From a checkpoint of a small CTC audio transcriber.
Model: 21.4M parameters, log mel input, arch convnext, activation gelu, layers 12, width 384.
Training: soap at rate 0.0022, 10300 steps.
Data: trained on telephone keypad tones over noise or synthetic speech, 39062 training examples.
Rows from block 6 of a small CTC audio transcriber, named by matrix and row number. Rows with one number belong to one neuron. Each number is 128 + 24 x the weight over its row's rms, rounded and kept within 0 to 255. All counts start at 0.
Before each neuron's rows are labels from the 100 clips, of 14976, where the neuron reaches its highest value: "peak on" is the class under the peak. Only what is clearly more common there than usual is listed. The data: telephone keypad tones over noise or synthetic speech.
# fc1: MLP up (model.blocks.6.mlp.fc1.weight, 2304x384), inputs 150-179
# fc2: MLP down (model.blocks.6.mlp.fc2.weight, 384x2304, transposed), outputs 150-179

peak on: key "*"
fc1.75 [ 98 132 125 141 164 152  77  95 148 140 159  98 142 165 108 128 139 110 133 134 142 131 139 129  91 162 118 139 170 141]
fc2.75 [137 124 151 114  97 191 157 153 124 143 137 103 126 124 187  83 147 144 162 143 113 141 106 153 150 125 136 156 162 174]

peak on: key "*"
fc1.555 [ 98 112 145 120 141 140 117 102  68 144 168 127 103 108 159 114  91 100 165 116 134 107 114 142 131 153 109 122 132 132]
fc2.555 [107 120 155 149 126 167 139 133 130 143 147 103 139 176 178  94 132 154 121 152  95 135  88 111 170 108 119 110 128 147]

peak on: key "6"
fc1.535 [127 156 161  94 129 107 126 120 122  92  99 158 142 139 149  88 118 137 106 152 141 112 146 142 188 107 133 140  87 153]
fc2.535 [ 89 132 109  93 150 114 150 110 149 161 112 141 169 117 111 136 115 126 143  91 137 124 143 143 116 106 140 147 154 118]

peak on: key "*"
fc1.624 [130 155 157  95  86 110 134 138 120 153 166 127 164 130 114 125 149 178 131 148 145 133 137 122 153 161 126 118 124 143]
fc2.624 [132 114  91 134  97 163 143  97 104  98 155  84 151  95 154  88 116 117 127 127 154 121 121 125 135 107 144 107 135 125]

peak on: key "6"
fc1.301 [108 126 137 124  80  93 130 135 153  95 138 130 146 108 112  96 130 128 123  89 122 103 119  99 157 114 116 159 135 135]
fc2.301 [138 122 166 113 148 150 138 138 112 108 134 126 142 113 125 144 136 113  77 139 118 165 112  88 159  96 122 102 133  81]

peak on: key "6"
fc1.729 [ 74  88 144 106 136 156 125 130 128 157 145 133 103 109 137 140 125 110 176 125  66 160 108 134 130 100  87 148 139 165]
fc2.729 [181 129 161 148 176 162 156 114 120 158 145 128 157 119 205 110 119 154 127 128 121 108 125 104 153  92 124 107 135 140]

peak on: key "*"
fc1.549 [120 110 181  98 116 106 150 149 101 116  88 142 114 130 139  92 130 131 134 146 134 154  98  84 223 165 130 145 149 156]
fc2.549 [ 70 153  63  59  85 122 152 129 135 120 144 131 160 128  80 145 143 128 150  95 124  97 144  95 123 135 132 168 135 152]

peak on: key "*"
fc1.753 [113  79 199 131 154  94 119 132  96 165 103  81 137 146 144 141 104 119 121 124 114 112 119 142 169 146 159 111 167  93]
fc2.753 [ 91  95 169 100 122 128 149  96 118 139 113 133 155 100 100 134 157 143 128 134 118 106 132 108  97 121 164 132 124 138]

peak on: key "5"
fc1.293 [127 117 120 119 124 132 122  90 145  99 135 146 111 124 102 161 115 129 142 128 173 166 132 163 119 147  79 127  84 121]
fc2.293 [125 105 115 119 139  67 147  92 104 109 142 162 112  97  52 109 136 118 108 146 108 137 151  95 147 171  83 162 131 119]

peak on: key "5"
fc1.687 [149 112 120 134 121 146  79 137 149 110 119 129 106 100 107 139 129 174 143 108 170 150 122 166 130 179  84 149 133 144]
fc2.687 [ 76 180  69 111 104 118 131 136 126 144  90 134 146 131  80 156  97 121 120 116 115 141 125 141 123 177 130 136 118  99]

peak on: key "5"
fc1.110 [122 122 164 135 134 118 100 134 136 117 154 142 106 122 104 118 154 170 145 118 166 168 118 195 141 170 104 181 148 147]
fc2.110 [120 172 105 124  78 113 109 126 118 103 149 153 133 105  84 147 126 152 151 101 130 129 136 163  90 158 161 136  96 119]

peak on: key "*"
fc1.527 [128 164 201 116 141  94 145 139 124 155  90 155 133 130 119 115 105 126 130 125 167 165 112 156  49 125 140 155 145 136]
fc2.527 [147 149 140 135 109 138 119 159 157 134  97 111 112 112 116 125 153 103 129 141 131 150 153 156 128 144 147 153 105 131]

peak on: key "5"
fc1.13 [117 103  90 145 131 152  73 140 134 112 142 135 103 112 108 137 112 184 166  95 168 161 116 180 110 157  77 132  90 144]
fc2.13 [ 95 161  79 125  92  97 145 125 143 145  69 134 145 127  81 141 110 146 129 120 127 145 162 145 119 162 124 120 126 109]

peak on: key "5"; key "6"
fc1.335 [141 119 121 139 149 114  93 136 136 106 113 140  98 123 101 103 133 154 155 135 164 142  99 197 113 161 117 177 124 171]
fc2.335 [107 188  87 141  79 118 122 144 107 117 105 142 137 125  71 138 124 139 154  96 115 110 131 131 106 157 136 151 100 102]

peak on: key "5"
fc1.558 [ 96  87 150 114 172 154  70 123 110 108 105 105 123 121 155 133 117 121 141 155 155 143 122 120  97 159 139 151 150  82]
fc2.558 [174 114 128 162 156 168 142 114 115 163 149 134 141 136 215  79 149 133 131 137 122  94 113  87 147 114 107 111 144 144]

peak on: key "5"
fc1.292 [ 93 152 118 121 157 180 118  97 138 101  97 116 119 118 117 128 112 143 131 109 111 109 106  91  91 172 108 146 110 111]
fc2.292 [159 116 128 130 148 152 121 119 130 144 152 107 124 139 122 100 138 142 135 140 111 142 125 121 153 108 146 102 174 123]

peak on: key "6"
fc1.571 [165 120 141 130 132 159 145 135  97 169 113 120 103 105 183 120 102 116 132 155 140  87 140  78 189 179 141 146 123 130]
fc2.571 [164 120 138 154 178 164 143 133 103 156 145 124 143 109 205  85 132 140 128 124 122 100 121  88 156 104 130 100 142 136]